{"model": "sound classifier", "win_length": 400, "head_dim": 32, "inner_norm": false, "subsampling": 2, "optimizer": "muon", "nesterov": false, "epochs": 37.0, "decay_fraction": 0.2}
Rows from block 6 of a small sound classifier, named by matrix and row number. Rows with one number belong to one neuron. Each number is 128 + 32 x the weight over its row's rms, rounded and kept within 0 to 255. All counts start at 0. Numbers have three digits each. After the name is the row's rms in percent of the matrix's.
After each neuron's rows are labels from the 100 clips, of 14976, where the neuron reaches its highest value: "responds to" is what is common among them. Only what is clearly more common there than usual is listed. The data: simulated sounds of rotating machines with and without faults. In brackets: how many of the 100, against the usual share in percent.
# fc1: MLP up (model.blocks.6.mlp.fc1.weight, 1280x320), inputs 0-79
# fc2: MLP down (model.blocks.6.mlp.fc2.weight, 320x1280, transposed), outputs 0-79

fc1.275 142:105104165152143125038080154113127149168132142153106167135077166121112120108141128084158155132047118143080143111135143172137127139115134174132152114106077201097115172161137150135161098126181085120155108103099092182128160092149138169130149091
fc2.275 139:120082163143102136122180146125165132161121130118090106134091091159135111139096134120144139148130105183143070122187105116104163118133163121178133136124119075142157076133072115102126136151088151137111155105160112121158146153128126180068116116
responds to: electric motor (50 vs 12.5); piston engine (39 vs 12.7)

fc1.109 045:092164121133116130149088104124115173099074113160150114148098106144136106059056182140063150098164132123099105109156121155175147139133103134136121150146105152131131113120132128160139164125156111157188154135092101104138172113165123132125175160
fc2.109 047:107071177157137128178207111207129107154101173124093122125129174086122132155115107168136125124129096142135072062119145145208125143107125155154131105218143104108132158067130160130136129148095180099109141110122179163149128153096115104167086088
responds to: piston engine (60 vs 12.7); bearing knock (57 vs 13.9)

fc1.550 112:141157110118183140149127167143126139164111064091089150157108093117202097169134037180098169096121142137095075159173104076167144129120102128142152138122186087138163124073117138187180114089120145172104113164141135072121070141150126179072120141
fc2.550 119:136074113124077191096118140160087136116148086190116151086154126160160107071153202152153111126144163138157103128088160156107120127113121124158155080098107142105148116114051137088101159117110077148135182109073071144102166079092101149110112108
responds to: text has "speed" (86 vs 42.7); speed: medium (80 vs 33.8); compressor (76 vs 12.4)

fc1.400 068:170137139135154158183148143130139079124096156131093137174130120101170108180144160110121101136181157159190141140198165106120142172120098162166139137134138181135146208118117154150167182107173197114105143113119124139056132116109151147137108097
fc2.400 071:153088100125115096117122103142113174140192117163105166053085114135125094128164147066084134119119129156145153125133083038137104144118085113100147122102108185050100149150165114084161102138100142188131124127144053178144102150120173118108166194
responds to: muffled (low-pass) (78 vs 12.2); fan (42 vs 12.5); conveyor (34 vs 12.1)

fc1.636 062:075114182036163096112118075128184132163112122086185100106161133112052095126124126109125128149128139062108157117082073099113158074115163112154063089157120153136115140083131132093145154139102146123163091102102164119130068145145100175098164131
fc2.636 064:096144065166105160096126160087130200066125100093113093153141083079131119119140184161115072160081090142124100196099134092171084084158148066090175118103096132159134154149144162131130060090141128189119100100113147116137141168138123111147120091
responds to: state: faulty (85 vs 54.4); bearing knock (49 vs 13.9); thin (high-pass) (32 vs 12.4)

fc1.430 086:165102157165158149098161108105119118142129188104066122106087153148106121112109143140135112168147099165119156099101105050151110162111090141157166135107102134158159134157104131114152138209120124076116135126152130110139164126105145148122124146
fc2.430 089:079102094134156073167116131136120060148097063189171108126151111106142102157089118180158119097140197120172113097144169160111130138142199146158100141077136072170090155141176138125111129123147108181122182141122117116111102158148114102105106124
responds to: thin (high-pass) (78 vs 12.4); conveyor (34 vs 12.1); pump (29 vs 12.3)

fc1.98 149:122141121125199160106120097134150162153086150066092144096125151092192090136123121134116137147114122156109120179095122118169160211107104124151114136143131113133179121089122159159196109130086102130128125089140184053083102129118118129108094144
fc2.98 138:129123109097156191112111096134151121142168086139161085119135174072079111177156143116107093097103166149110103172124137160157156085145092172086101221135086152078137123167061128124113101148151097117123101051157117123111093116138182126143115112
responds to: text has "speed" (91 vs 42.7); speed: medium (90 vs 33.8); compressor (89 vs 12.4)

fc1.57 114:143159101096137110095136139168175168139136200203109111111124104143067146148148156117114103161192118122133083123152100150146136104128125128097149139106119058084111129120167113156122148150156112139131160150109123112126126077167100106157159113
fc2.57 117:135177154153115167138106108060138128172122157107085143096136129112150101152126091070152132123102183162101197090094128117128144124130086173138178141129113199055125086126129085134113186123139112130096120128108166141131135125048057087156091152
responds to: fan (51 vs 12.5)

fc1.511 129:126108178139083147121087139145160165128183167192144101113072167093126069151170130127132099208130098166111157103040111137114074065094098123130120126173201128151184166116110094180153165079142197144123178141101197090132116110139126128101100134
fc2.511 141:154174088110124146142117104113141111106138100090109059177120156134130126176079188166120121127187148127079116115141106136126146187177127137125133106128088092115121133141146138133126070111135103174189095099095071137156073131132141153119099107
responds to: state: normal (76 vs 45.6); piston engine (57 vs 12.7)

fc1.609 057:128123097116121057122176084139237178168116169145132147170089165113103160164076107105126112132179175118105113147150109114096085125095173161159153120140091159210139129180122114169139130176127201131110094106099167138106101120130124108083130153
fc2.609 059:151099122083147098125176080071127086162119114146129180104124179167121186112142119113167111109149134084125109100152126098154108124067096108065156124136145110127122121062114117136114137160118144205092155135122135170135111106162145104156132128
responds to: gearbox (67 vs 12.7)

fc1.691 070:129121135138096118124199133136137156122124097122124169166109150130111108115145117053087081166087115124130164087122130132141173152136167132198113111101119144116108138114137082125114091098149136065155059160151115098160106122087109149112131107
fc2.691 075:136090098139178090104071111164094184134099066134115130101211134138110097164100122121138126123121099172179196167072109158114126180085149141085159090161128134178115163105113157154066154151115155183132130088129133174112112148136147126114150134
responds to: thin (high-pass) (57 vs 12.4); fan (46 vs 12.5)

fc1.239 152:159120133159145133191048129085097152199111131096098081151084131142101098122151126172151097116159140154106115066098172109074131174185147095183166106106112169131096146118171145158110156184147129102099180110122165162107145124150163106084110169
fc2.239 139:146113103131159153099088128141064107188116128129130131114096140113122157135151170129121143102116141084087148077150178156137133073103181148139183122129111104101127080148139170121148116125197156154073160131134141193152116055161094173159090122
responds to: fan (68 vs 12.5); thin (high-pass) (39 vs 12.4)

fc1.463 178:117150103119142158134161149161123091115076098115133119095124188207099116141159123115064131115154113141133104189131185145141162133116145081092128122099158152203126178129123135119093075097135131131096117151174122157119131179117113107091165083
fc2.463 173:147117171116131183151113174120129152166100126089154118091143172171128135124176127141075087174137130135115089114097120114116130168117162131120111165061131138179171127114128153155146115148118117164068140176107078104153153107099137075099123082
responds to: speed: medium (60 vs 33.8); pump (40 vs 12.3)

fc1.372 085:092181136063121137129183113099149139098137142208137147120119084134105142120144107154118187109155108118123143128149066086126091130132097107117135142150178091200127090113063154125114107096137107136148095120119141069096090087164104222099101179
fc2.372 087:114118144108205173102087096095108174124107075160151118078205090075141097102160096136150111126069165108135103084088163114124135116131101080090080193136079146177148117142077086124129138141083107152128124138148136163035119091150152107036110122
responds to: compressor (96 vs 12.4)

fc1.562 124:113107158124079089167126105071164068169098110157147189127170126090115145072058161159106104143142125044126107127162173083089194111086156133162123147193088139137164108143095156163123151105133158128164134146119140103166141086120141157106166158
fc2.562 115:133179137093171113142166167120129114107157160129158094100158088121087132140127101119103036084102121139121158140130177142104087166152092110105062176132182087128080186054122100105122130116153171145167124182103149168095171114120166072160082118
responds to: speed: slow (84 vs 32.7); thin (high-pass) (48 vs 12.4); turbine (46 vs 12.9)

fc1.59 135:129144149105118159089153089120123106154080144130180103162178091130160092107168109134124114087123095130163187178139124209077143107153181067068185166125160115086068182177065089101122106167117124049106096099105183156153071152132125184118144148
fc2.59 122:157100107156122120107166115073091150150145185145146148165184084115126114126079103141132102117095152057163127116195132102137146140175139126111135184113136103094092093150162102156112135143173064172114180146177107149141119107124158153134157127
responds to: text has "speed" (69 vs 42.7); speed: medium (67 vs 33.8); turbine (55 vs 12.9)

fc1.137 080:180119171156169119127087174179128159150079120125181162125127179157080123115130171129169133124118154127099191089158076116174169119093161064134157112112120166126140141165147123127169104128140116177133083110171110141123074163100171092115141095
fc2.137 086:143137124109135161118114079145185107106165099099089111153138137144192077062140152098154109107115104095160089103163151079115168096153117192153091155122121097120145121106130109138088098175111110172176134110076129081110204078138095161149086150
responds to: muffled (low-pass) (59 vs 12.2); conveyor (38 vs 12.1); fan (33 vs 12.5)

fc1.558 098:145138105158117114097175163193163115088106132090117122105114083091144112175121090198099090161140176116166163122111076152093126104112087157113051135203142115152090137125111114129139132200133136091156135146095144202157092149133173178078156095
fc2.558 099:181144143134102087128149159084116079082104145163088104121144125053136123172056125136116099168158123113126157113098131185149160115125130105119110072117182107118118115127059107131086119159120164133090160158160139201142107117108096194121155135
responds to: conveyor (43 vs 12.1)

fc1.374 079:113165122171102118192100113122149124118135178119162096127115219111157109169079096103093097146132083167087166097157145161078137141120148129146149092086139099109149127119136159111100124090146127139114126118137109075098129144023099085130157111
fc2.374 076:166111140101156141075086121160164147186152088135113152134188062099137132141149101113108128122120136159148061111163137085104096123156083147132097220145163099141140102153144134140128102129124190152153123152169081069199159142127157120091104112
responds to: state: normal (73 vs 45.6); fan (55 vs 12.5); thin (high-pass) (43 vs 12.4)

fc1.106 088:161181151094166135115102181150130191151089070093075164139122144093132079139122105167106102140168098104135105129114179068129090141129065097125135165128157091127175161164111195189177095085071143124167065074184098118119134149094136131050127123
fc2.106 082:133115132094138170108165156168151156104102105138110105117148155127149076071222143164138136102118129178159116115072139122156121113105091140079064109127094089088175185090072162128120157111123099102160189089114128076101116097100084115076120123
responds to: compressor (98 vs 12.4); text has "speed" (87 vs 42.7); speed: medium (82 vs 33.8)

fc1.278 127:194119140108106118124129102200211135032105164142155106128100082099138111206148118164155154134134081154103117141150114149105130077080168132150138052124091092143135144141154086133111102121160143089163086142101115104141120122171073055099158142
fc2.278 130:166142107088120116189154114032151132182139117131107167165121142133107185113093082078143033105140138084108102101118106046133142083144056067118104095159144148039110131147148151118154125120080137162122162100082135114127166144119089169129176163
responds to: pump (47 vs 12.3); thin (high-pass) (36 vs 12.4); piston engine (31 vs 12.7)

fc1.194 103:136090087168104082151125164150141148112207100077114136126121161192117059154079093139132116164135107119098150178118130135117127144181163188160148113142111131069130151033145106121163106173098043145164108121136175095092135105100139146116102134
fc2.194 102:153114144091081178139104107104145162089122159227160123150116140122134170124102111114094098104111146186112116090164134100148098119126088137097147119121113144129128124156068167135129145194135172146158103046167122169151103106134179089130178057
responds to: rattle (37 vs 14)

fc1.742 116:153118063129115165119124107105139143169163079136174138153144179118088165129164136100155151116091156097154090125079139063131182081102175117065129143133161174062159135177122148140139116101190114144140094172097156110126143110131150103072105130
fc2.742 120:151176130122179143114137069121167172162144124186113096116138104151131160172139150107095107099139132161131168098141112124090122143162060183155173145102106188081123136155168100139185121107131168111139128092138123116119181167093166164179079122
responds to: gearbox (60 vs 12.7); thin (high-pass) (34 vs 12.4)

fc1.679 077:146098128137141135137085168141169152108127130147110139178153193130107054092109183083098137156120119134107156131139112177118095156109115089115115123113118148141124106134157143210125065107134108156080100122198138116150134117105109146104148160
fc2.679 080:142068103049166099121154124141097147130141099109119180197103125144180072154160138170145125149124141188092125148095160088139164118065149155098200117158145148128172091137139164109129138152177144128145172146104116135126120087120108148093141121
responds to: rattle (34 vs 14); fan (31 vs 12.5)

fc1.627 183:120165133136081157164171113112042166168099096099190186088119080143147106166082195110160119157111081101069120139115140141131165105103141096132131100089120181126099073104100157114118116157139153127114146169157136149121117129164113179084134109
fc2.627 175:161097121155062132137162120138121099107116136176156128110106113181150125154104106127135126072113156170140135131141047057136158107094138152098129128109075165119100115140146107120159100136158088163113113159114178177150132168129083122122138126
responds to: state: faulty (91 vs 54.4); imbalance (82 vs 13.6); gearbox (72 vs 12.7)

fc1.154 101:096108129101134103168120172125134198110144170124156126137057174194091084183107179061112143151127121171119068139156096092115146089074171061194130136148123134108111097125090166099161097148082131163135098129172190154094117079194171143131118152
fc2.154 102:133094124110178084137102186149132046109135127080116117174124166090143142095080056139125104138128165154113132052124108121149206129140105100129133117135165176162205108159180149103146128114123149128154140102123110123139132082204110070105081144
responds to: text has "speed" (69 vs 42.7); speed: medium (68 vs 33.8); fan (67 vs 12.5)

fc1.155 134:157133162134157203098143163109130126157110134130110143171125104083156055102120126149146129109139161112055115159158113100085120120101039113111120091109124112148172123108076197184139167183090136115151111130210105110112126126124092124084115123
fc2.155 130:163085145093154133092092114132184120169108094162103133117143158163166095042167160129105142085168126142153158155095100137103139141146096124080127127127093111115194161106105176121154132097091103140121128147140109108128110071068103142114102143
responds to: compressor (99 vs 12.4)

fc1.724 118:121130125135167121127108148144179100144131103123131115154165116125177085178129155112113129179189151143135136091150125174118112151135149149132143131140115066169116154129165078084136133115146104165094160155067168159089142168129147105111116092
fc2.724 109:185125147170163045068112117131146131160172125141125112151164150099160125127114151175093126134120138119114125131157155135155114140089093141084112114182183164124134078126069140123086191092147123112083133150101108158091087150160144164125104139
responds to: muffled (low-pass) (63 vs 12.2); conveyor (47 vs 12.1); fan (39 vs 12.5)

fc1.694 079:112118119092100155153151127144052143080158134106173186111119136132131090116109113131099120134128118135147166064151132125092089112182102125104057200100119140113114134129145122099109120123145150131170122082098140114113081112102123121134222130
fc2.694 074:131156124108120109183130154103125140149092130125123174169119119149131164078132161135135109145055119144159105107137114199169087108119197116116159065170129105097133100150137087146104140086145152130137118102109088123076141159122118111138122139
responds to: speed: fast (73 vs 33.6); pump (34 vs 12.3); thin (high-pass) (34 vs 12.4)

fc1.715 091:181130169143070191118175120115144151106126130142122131094100192106119166118067166101107130159089144133121152109153159070122127099124059118125177172110158146096091194131088124168075118111156091112087126109171117151137161089102156095133139025
fc2.715 091:082033079189159074157135164116053128148168159074126082183130121143131110159112079098156163114098101152151114151098130106185159156129149115085124155132177142087126107111135133177161166107119183113135179121108128104126090139123156158084157163
responds to: text has "speed" (82 vs 42.7); speed: medium (80 vs 33.8); turbine (67 vs 12.9); machine: gearbox (30 vs 12.7)

fc1.8 106:156126097112186231127176170131104133133128084086109080178106131128169074115079132108171165119137172210148113101148167140155167126126097182177157148070057153111170108129085067121133104152130167133179171196136144162145156121176130140110164109
fc2.8 104:105149137078101030120083069160166093133096136139093164112092128103129037198080171138196175106127136100072092147109137150143067156092098118131125105081131109130134117141144116135155102203159050129109130054138091091098189104111110083134134164
responds to: thin (high-pass) (56 vs 12.4); conveyor (45 vs 12.1)

fc1.492 048:142122075078152158101123161134138064155140143077107124056129084200162133132083140089168109168100163110162212120087118044170122155167081133085125092141107104085156134174178138142137130124138059131135156180092150173070144130121101182158128091
fc2.492 048:176151175138135100096104147138126118084151055088159134130117141072122146094164157154130213084145069138136145111152162104112131119092199127150138053127146168075145086095073169106083165113076134097129107115174092074169145123131141072180155126
responds to: thin (high-pass) (52 vs 12.4); conveyor (40 vs 12.1); fan (29 vs 12.5)

fc1.575 150:129104155106210132108149107067123152094145161123170130118135039090171098083145146147151102207165112112114137167079141126124144098135148128108066183153137137130093164122135121110170087159148130136156099083161089135114124134111079096117160121
fc2.575 152:149120079147083121128103083180183108162144176086125119125097088118167151152114153130109180151114142081151098174078125139147072154140108074150150151118132108117116108105157155129100142185122120092164129108103173105134174197204131101143081125
responds to: text has "speed" (70 vs 42.7); speed: medium (63 vs 33.8); compressor (57 vs 12.4)

fc1.320 094:100126164137099136134139068106155140106183141135154115132089083138163122137173168092139098079133098120127127133178126165084116116162126167094137120130127038132120105176158130144147113112195103128126120137149162108139164064113068089117191146
fc2.320 099:117096113178148123156177126141140105108159130174142140137121133132131156131170099126132154086086072109169163083101134137159156173153087096087139113159128088167095233141084099143156120149098136154061100117125132106170136139134132087117150139
responds to: gearbox (54 vs 12.7)

fc1.728 105:153119131094071156137184124088116142096160145117203114081115119173124134165139131120103090117154255199137163153150105154130175163166082149137144126104122105169092108110148136159167105132135138111145102114106112066142102115109235131144154165
fc2.728 110:115134153087094147150204091158129078133111119136086139116167164106140143142153126166113116106048094104173132144156109079120122186128073155152088121110052104136134180131152163106105168101084113111125162188060121157112169119108125124091198165
responds to: speed: fast (80 vs 33.6); pump (72 vs 12.3); thin (high-pass) (31 vs 12.4)

fc1.298 086:127198073172119158079129087086158168073104134131128171149121103149110205164113088141178142042107130202100136110139101064120094133154112153198169105071117092195164126119187146133142094147162125130184207061121171082065146098083094161150105130
fc2.298 082:129138143073151153148117141123135079113055159139122135135139142180127167079122083126177109142093195095121110122120153107113115140160102089167124168103152139125110158048099167118131140136115147143121096082130025115173123150154168103143123142
responds to: gearbox (77 vs 12.7)

fc1.41 174:087141112169165180118130116136153106096122131098125131121109083129192081134081059183165138136137147159182119109107131129088119126112105141158131183085152145128128101102155100152144142096134160132176144129143176114126124159118139144073116068
fc2.41 176:125128120149171110145116095102111170059160126111063090119116130079126167117128224158177106183121176129179114181127114185091126133142109130111150138122126147088120102104126133099097088116069148086150092148055136118198180145127111141141120135
responds to: piston engine (72 vs 12.7); grinding (37 vs 14.2); bearing knock (36 vs 13.9)

fc1.486 089:156078104152163141185132154121125148175145138073143105081058143160144114184127154145135102215142124125074096119067115106150095109150103134177140124083106106095120109195131105078181159076137117078210132158094122112084121164127127105175089089
fc2.486 093:143113130126156132093130163104069147126140121142122123116123127172074123132107123121126117119139123123109053123118136087120192064149104112150066092136206160137177153109135171124095093134083129045182109154145124134138168118167074168116091131
responds to: fan (85 vs 12.5)

fc1.381 050:089141076136121092074064136122095146188094092074131163122135077111092122185155110149176094147173166108145130099109134180133174148133108134105142104135138159153154134197130137092065110095139169123135129199130173191121102112166138124107144103
fc2.381 047:080084115170129149171126132144223177143130171118099137132114123072143128102101082104095129122189133143152129073159152137092166128071128167070112108085128092109104070166107092161172137128099091143178125096126151074148179123094137101117143155
responds to: thin (high-pass) (68 vs 12.4); fan (44 vs 12.5); conveyor (38 vs 12.1)

fc1.456 081:125139198108130117140150168164160114114127164103096096066089120179112118135104050152155134089111105193109156170182156115168101086136180134144116120080153122066099119172215140224168158140094157121147100144132112136127161116086119061096108102
fc2.456 080:163116213091113144180135100105082173166162097143148150131138126075130132091126194084065109095125117104148119118171098138098118142151128113133099155102114119103114151122111088123078144119113084132106155123079130074097086176167141150132174187
responds to: pump (46 vs 12.3); thin (high-pass) (34 vs 12.4)

fc1.481 068:167105116134130142161106140156124103054138101113165118180094108119152120132113120098194065160150142162102102152171068151147115166123183220126062049144153121073100154136168136199050097121217060146142151093086170126140126154140145186126131152
fc2.481 067:099170136171104104154119115138087168113074114192172191146151149118119115156100140116122094136159154144104161104178123135127152122118199065136148183138163152158156157226096105155106095091133159157135136123108123149114151129174163047107167141
responds to: state: faulty (95 vs 54.4); squeal (47 vs 13.7); rattle (36 vs 14); conveyor (30 vs 12.1)

fc1.182 075:128123130130119119112079163089180137140105132143128103109097149134153120124153116123138145112102144147154119143133094125108109144068149147196216146176114176067125160181117133143124105063093118119113119154154154113146113110079137112126069122
fc2.182 074:128122164105074093136088140089163134108087074100125121124138152141140082116182071131120193161159136103115113112117114178134109118120073167166148105152184147107124148112115159193153155119102067095109171119081196115178184137083103048138094135
responds to: turbine (100 vs 12.9); speed: slow (99 vs 32.7)

fc1.751 198:176086144096117106125146188188156156081127083073145132185222207090090139088116145112103152109101128096179184130145123117153130112117119157115200090134123138182125146169134080177116047134141119148201127146080171125161090100109137111162138149
fc2.751 177:164159143086225136189124143109078148136126101138133109142194163112157108085112150178154075168099137140162150155164165114132157103198091124106134078109172187141186057116137147072116085163125084148142083145115123107127159128139099143146080121
responds to: speed: fast (92 vs 33.6); fan (56 vs 12.5); turbine (34 vs 12.9)

fc1.251 076:133130081030143078143130122130118145131103162142164126124163082100182110095165083048127083198093083145120123074178145154122142118142182143107086144178098181125117113106208123142200102117153163110139137082127144123074152125166178147136086140
fc2.251 077:094117107120148161146142138129122192130139158148088188124215147130122142158146096172123166127101094159121114124156168120126152157122091096126158091162160117139138142177089116182097121107111156165156163074094131164161144121177119077122080166
responds to: gearbox (63 vs 12.7); thin (high-pass) (39 vs 12.4)

fc1.684 070:123095133091179183151134145140195175154089132085157165098079143085154141161103164097106183105151164123116105171147140109181133126130093167120164098079167128107133074129141082097157164172170188134058136169088088121112146164118087127136123039
fc2.684 071:123109170161126134119120145140120108073093133152050153177124129127078132093143114173074125049096127102181089197097088116193131156124151121157157140146168091105110172163149128145177126130117139081144097132123166128148120135160141140126108134
responds to: pump (42 vs 12.3); fan (30 vs 12.5)

fc1.749 071:136115118086101115107087123149198156146053145109085145145066145103094125055108117093059152129106087150123165164109163090067186067107091127095117159099099068194154093160132135145108125092162110105118136109105123188110144112098155143114138123
fc2.749 074:199102143115132108201138136132118089097144190117142174142189147105111174156082173082148175150114179084110137097145158148127180131121190113083112149206127131101114127066070136077122080099124111112089159157155167156132074174165155140095122137
responds to: electric motor (56 vs 12.5); gearbox (44 vs 12.7)

fc1.338 065:067101177131117126143120146171143208159144063102153147163135124138160126093136126140141083171118104150134138142111118119128131152116143128091203117092113145116170130175158111125086095140170113123099176139146144150121142157104141144101134133
fc2.338 067:136117093097174085122116177198181079109153191141103124129155108132113165165061184099082113104138105139089129127177115150093144159085194136121090103078118171162099053154179126116086173090070103144157148086103088088128083140111109085133177134
responds to: speed: medium (69 vs 33.8); turbine (53 vs 12.9); gearbox (41 vs 12.7)

fc1.240 068:137094127107140196084127099124139151153144130140104161168161167111153133126096152078187160158119113123110139084169186198170130055123094162115157133076129173128093113084083082100079080145121135100135101156148118108105124102145182114123122136
fc2.240 070:104103097153145127139115124082164106183097152132150124091135199137124107070107153155081194107135143098113136135136126136126123139188171121092091179186148106102102143130138116179128118093189075143088140129130084127087187095136115124120086159
responds to: state: faulty (83 vs 54.4); bearing knock (49 vs 13.9); squeal (37 vs 13.7); machine: piston engine (31 vs 12.7)

fc1.512 086:154169101173180115097097126064175137148107144080113117160157078117147091142140134124134149126074140145173149119121132056142133127104084134133088138159146102130144115123083123125095149140186119098119108150118112173108105160148112209081154101
fc2.512 089:124132095126064116152135105174134130129135123185179173108166159134122175137112197115183132123101066090071194108116097108139156119166157100146190120096153172104102138132099122115123103137113158133117177113164124169169124078144197111173118198
responds to: electric motor (40 vs 12.5); gearbox (37 vs 12.7)

fc1.331 053:093090179114110100116116165079145166108106047115132105127137194082057157161174132183153097130102137075062078183155135156119153094176107162093104141121080103166138188050154115163146091164149132098142107111125154120142094128091091112097150126
fc2.331 047:141161160159110087187103112131128171122146137048159124102094147080161093105155152138136103149054161097097157138101133109135062106161136113166104165198133165169125126147087123136148161102091096160089146158100131158133101128102141065143155121
responds to: thin (high-pass) (43 vs 12.4); turbine (39 vs 12.9); electric motor (35 vs 12.5)

fc1.631 043:138156156198162056164058082125140132144118133097121105139141119092089094123123163177083142103149100080170110138126085148121134121114150153117074154114078126162151161171092094146164110158135104067166149134077163132102138090163134113123090092
fc2.631 045:114057131144187133085144090147081146144122123126112109158115076122150164088150170120158152159126152185044083069150122125188106091133130114130175147087108097139124137122145084101107147105108213076153024178117136156157098143072162083174110107
responds to: speed: slow (67 vs 32.7); imbalance (44 vs 13.6); air leak (33 vs 13.9)

fc1.383 041:144193115146156154099152125107097082076121134167141078116119159111114118127123116100171126176089109124085141150136065126160150153138157185102134131073152107096138071149104131086128098148156180116132122095128128143125150091152119106130138113
fc2.383 037:147136136131119140176128158135136071125121103086160112148177110113130188140151124083113149156134127073103154103075054101138096087143046101162108172141122164171110104077135133174158116175123091146155119125119100085067149149115161144133147134
responds to: gearbox (64 vs 12.7); thin (high-pass) (50 vs 12.4)

fc1.740 045:081110145100146175117086132165182147214137056120154092173110077176168153110152155092084130112123158102162174093142147114185214138100175134075135162107144119070102126159122174161169126131199161188137129168096140140206117146110097147148145150
fc2.740 044:138171164112149161097125091155138152087076188114086147142110118140151148112088105190167116114112160090091071136202183160115147152088146095168128163138133174100218103079072062187105108154072158095138171127112144145053122146184138122129131085
responds to: muffled (low-pass) (57 vs 12.2); grinding (43 vs 14.2); conveyor (40 vs 12.1); rattle (35 vs 14)

fc1.212 069:122144115223130112113082105190113112138126148166148102042124111102123075129163068198157155143168122116099161117136150154152077119102127174113152164105166101136114133131123110100094117140112108143133124085149165134123134074135122085090094116
fc2.212 068:161141129155114121182102116136074130170154100124122087142099160127149134177130105191100158151129118125084084159129171150095087138121132116180125062138103165177128121127130138142161157125114158125087165148093155162093112068128133137133184068
responds to: fan (67 vs 12.5); thin (high-pass) (42 vs 12.4)

fc1.121 081:135143100166124109183050089106069129123143157167184118090123092124149055133182117132103143195139151084114145066098146091167113155189171116148169103195093149150151109133084147147110129093122125164153087152151150121103083133074150119150107147
fc2.121 086:082128099194099105133135156158115141115142105066107170154142098155147092139097159151119082113143152106130114169146139147036133083095181114123054090128122093149173173062152141113096139132130101108153150120083092116133141116154149089072075173
responds to: state: normal (74 vs 45.6); fan (56 vs 12.5); thin (high-pass) (37 vs 12.4)

fc1.347 113:104119060093111081159120148142153176163113114100099134130095195140196131108089141185139166071106153163118143144152134108155113117101116162164124158094137104122174122141119099125149142189103136210050119148141121100089163132086199111064087149
fc2.347 111:163107157156123147096103129161100139117128072145096153149180110191128097071155121124134151132170141120104102116125115121072157140158138130102064120168087145122129159097143109121188131159165098148165123141130128158132098120131151099209185105
responds to: rattle (45 vs 14); conveyor (40 vs 12.1)

fc1.50 062:116118163117102112102121104114181156144142124094107115111174088125157137096141132129099091110151175071130157111049178101073120118109079121115165140150126121109128134121117132110130127088142130126169122088098142105131145149096077113093113115
fc2.50 064:150108105091168151109149137141074093102117108160166110169125118097091183147125131125092249159103146164132138154085118106157150090136157150102148133148075155121194113137148102137090150162106099087126128174163137164092128137085137128176176130
responds to: text has "speed" (69 vs 42.7); speed: medium (63 vs 33.8); squeal (34 vs 13.7)

fc1.737 078:171147116119115113142130166112164091089131087139099083091081072133118128126121172123088166123143149082143081132100166149054172121192156085161211155148060127106133109062162105129167118145113057169089107082185121067112150119105125069118123128
fc2.737 077:131132143168156132091108130159136177161099124084147160124147128151218141095133099126124101156128111121138173077145140118206112143171204191084032120136145157141128160158097143139094124100121082134160129104116114100097147126157144221170177163
responds to: state: faulty (83 vs 54.4); imbalance (50 vs 13.6); turbine (31 vs 12.9)

fc1.296 131:084076143159128135179134097172168129123156096142107134149108082128118147115130154134133095084154153136088159131138141133111093099137086156113161133177149099139083097115178092048155154111164149082110133108159127089178100094138058143151151115
fc2.296 144:166141134124131058166121096083118108096140162144076125069107071164136141128153098125119138126094157175076147163053158169153115179116120100085120108119108111119126144073113138157119170139128109127092179138166170090139116159124121139188176120
responds to: fan (44 vs 12.5); piston engine (40 vs 12.7)

fc1.330 058:098099124086145083136139114148144136172159085167112127102140159166094085099072115116081148127153177099138119163136117105124172154105126116117112173078153103182121146092114141073120102098131129105114126121151081142164164119048124100157075113
fc2.330 056:179138166112138195155133139096124146163109101164152123117090188196112127099237113123112104141131095110178126107096147152143122141107156080097137161065157163164141102140079139128164062089118136069137167133139092136151107135142155140103133101
responds to: pump (50 vs 12.3); fan (36 vs 12.5)

fc1.335 152:120184118112085177147096085149134084147120108120132117066110171070146162086137094138100140167153144114149100168135063123121177139079161117085101120103145152145083145100147143150097121101164154092144122128085188077199118068139096144116090141
fc2.335 144:170145126064158130179148069100180132101121109152198097132107127112067170106073120148133085156116120182148146166145114156158133076112131111125151101079131170102092146092107128122075096145088126111084129121098184100109122111135147147185096163
responds to: conveyor (38 vs 12.1); piston engine (38 vs 12.7)

fc1.560 060:173094114155157141087161128120124092139113182119121101113130137160078121120125104166143097093157104151172087163075139163168139118173127092125127124122142159137148134135114099147143162098164139140128145180114139175105201096091128094094177121
fc2.560 057:141105107127105177143069115111169160116164138099106109180102157166153127133127228130120128198107121117083129120151114123097088152077102118112133111126147114108082117149125077192062118192109133111160111149132187069135111181163108138120109225
responds to: thin (high-pass) (96 vs 12.4); conveyor (37 vs 12.1)

fc1.271 129:142123126136107120145098146091082131137124165131127120099150137126168165072126110179115158169049088174123089152143140121096114195111090156124134181105093130112127161139104127127130123137124143189121133190095103093094116134122103135137137095
fc2.271 136:112146081087098107091158143116150097124099163180117116115161138072064140132176149131170112147098117155138173110133117088187102103101139153167152161159102153148159120113177138102150151173078152186093127094117121090147129183160158140071101116
responds to: speed: slow (93 vs 32.7); electric motor (57 vs 12.5)

fc1.192 120:103090159124157125146157119118137098170168086139154081123144186152161127089114108121089178068127115137201115097138129126163089144096113100091113199087190159140133140147085165121132169151144149119102152100149135158083094108134145177148141147
fc2.192 127:094137081125115125074151122147083112140162076144057133081174106135131087100130147163196123119129157095132067123120122063081121153118129113117133147119148125162099119125083122142132088115145038102133187097139102169052087137125140084092156096
responds to: piston engine (34 vs 12.7)

fc1.626 046:124134075165088099117171174156150122138094127142182135115110138114131193055108170183078162083158134167128198101093101150140153156176133101165147112180084134155139123169106098172119132101108111138146109135120143161101086097143142092161114160
fc2.626 048:157135156085103175194137139106128182143138127113129178130181165124201083144098135141097091097108128174116107147127138161137121124148098142089146158061107175101137133076115140114167165154085114098171121140163115129144121142112094105133139058
responds to: turbine (78 vs 12.9)

fc1.410 044:169140106126132126142076091178110121085124112120110135108121126146103110124125115117109110125090146082066224099095135144157120162109139115121185180155115096120130162149147108123137128153132121149177068136204112130171058138078117124197136187
fc2.410 046:115170152116126189143079132124133135149145107155101111134132094096130191165098138071167076108141158112179053110111135156159178093099176159166067142110096078139105122160110185145069126125119155193136118151095102108176120073116150134061163082
responds to: gearbox (62 vs 12.7); muffled (low-pass) (31 vs 12.2)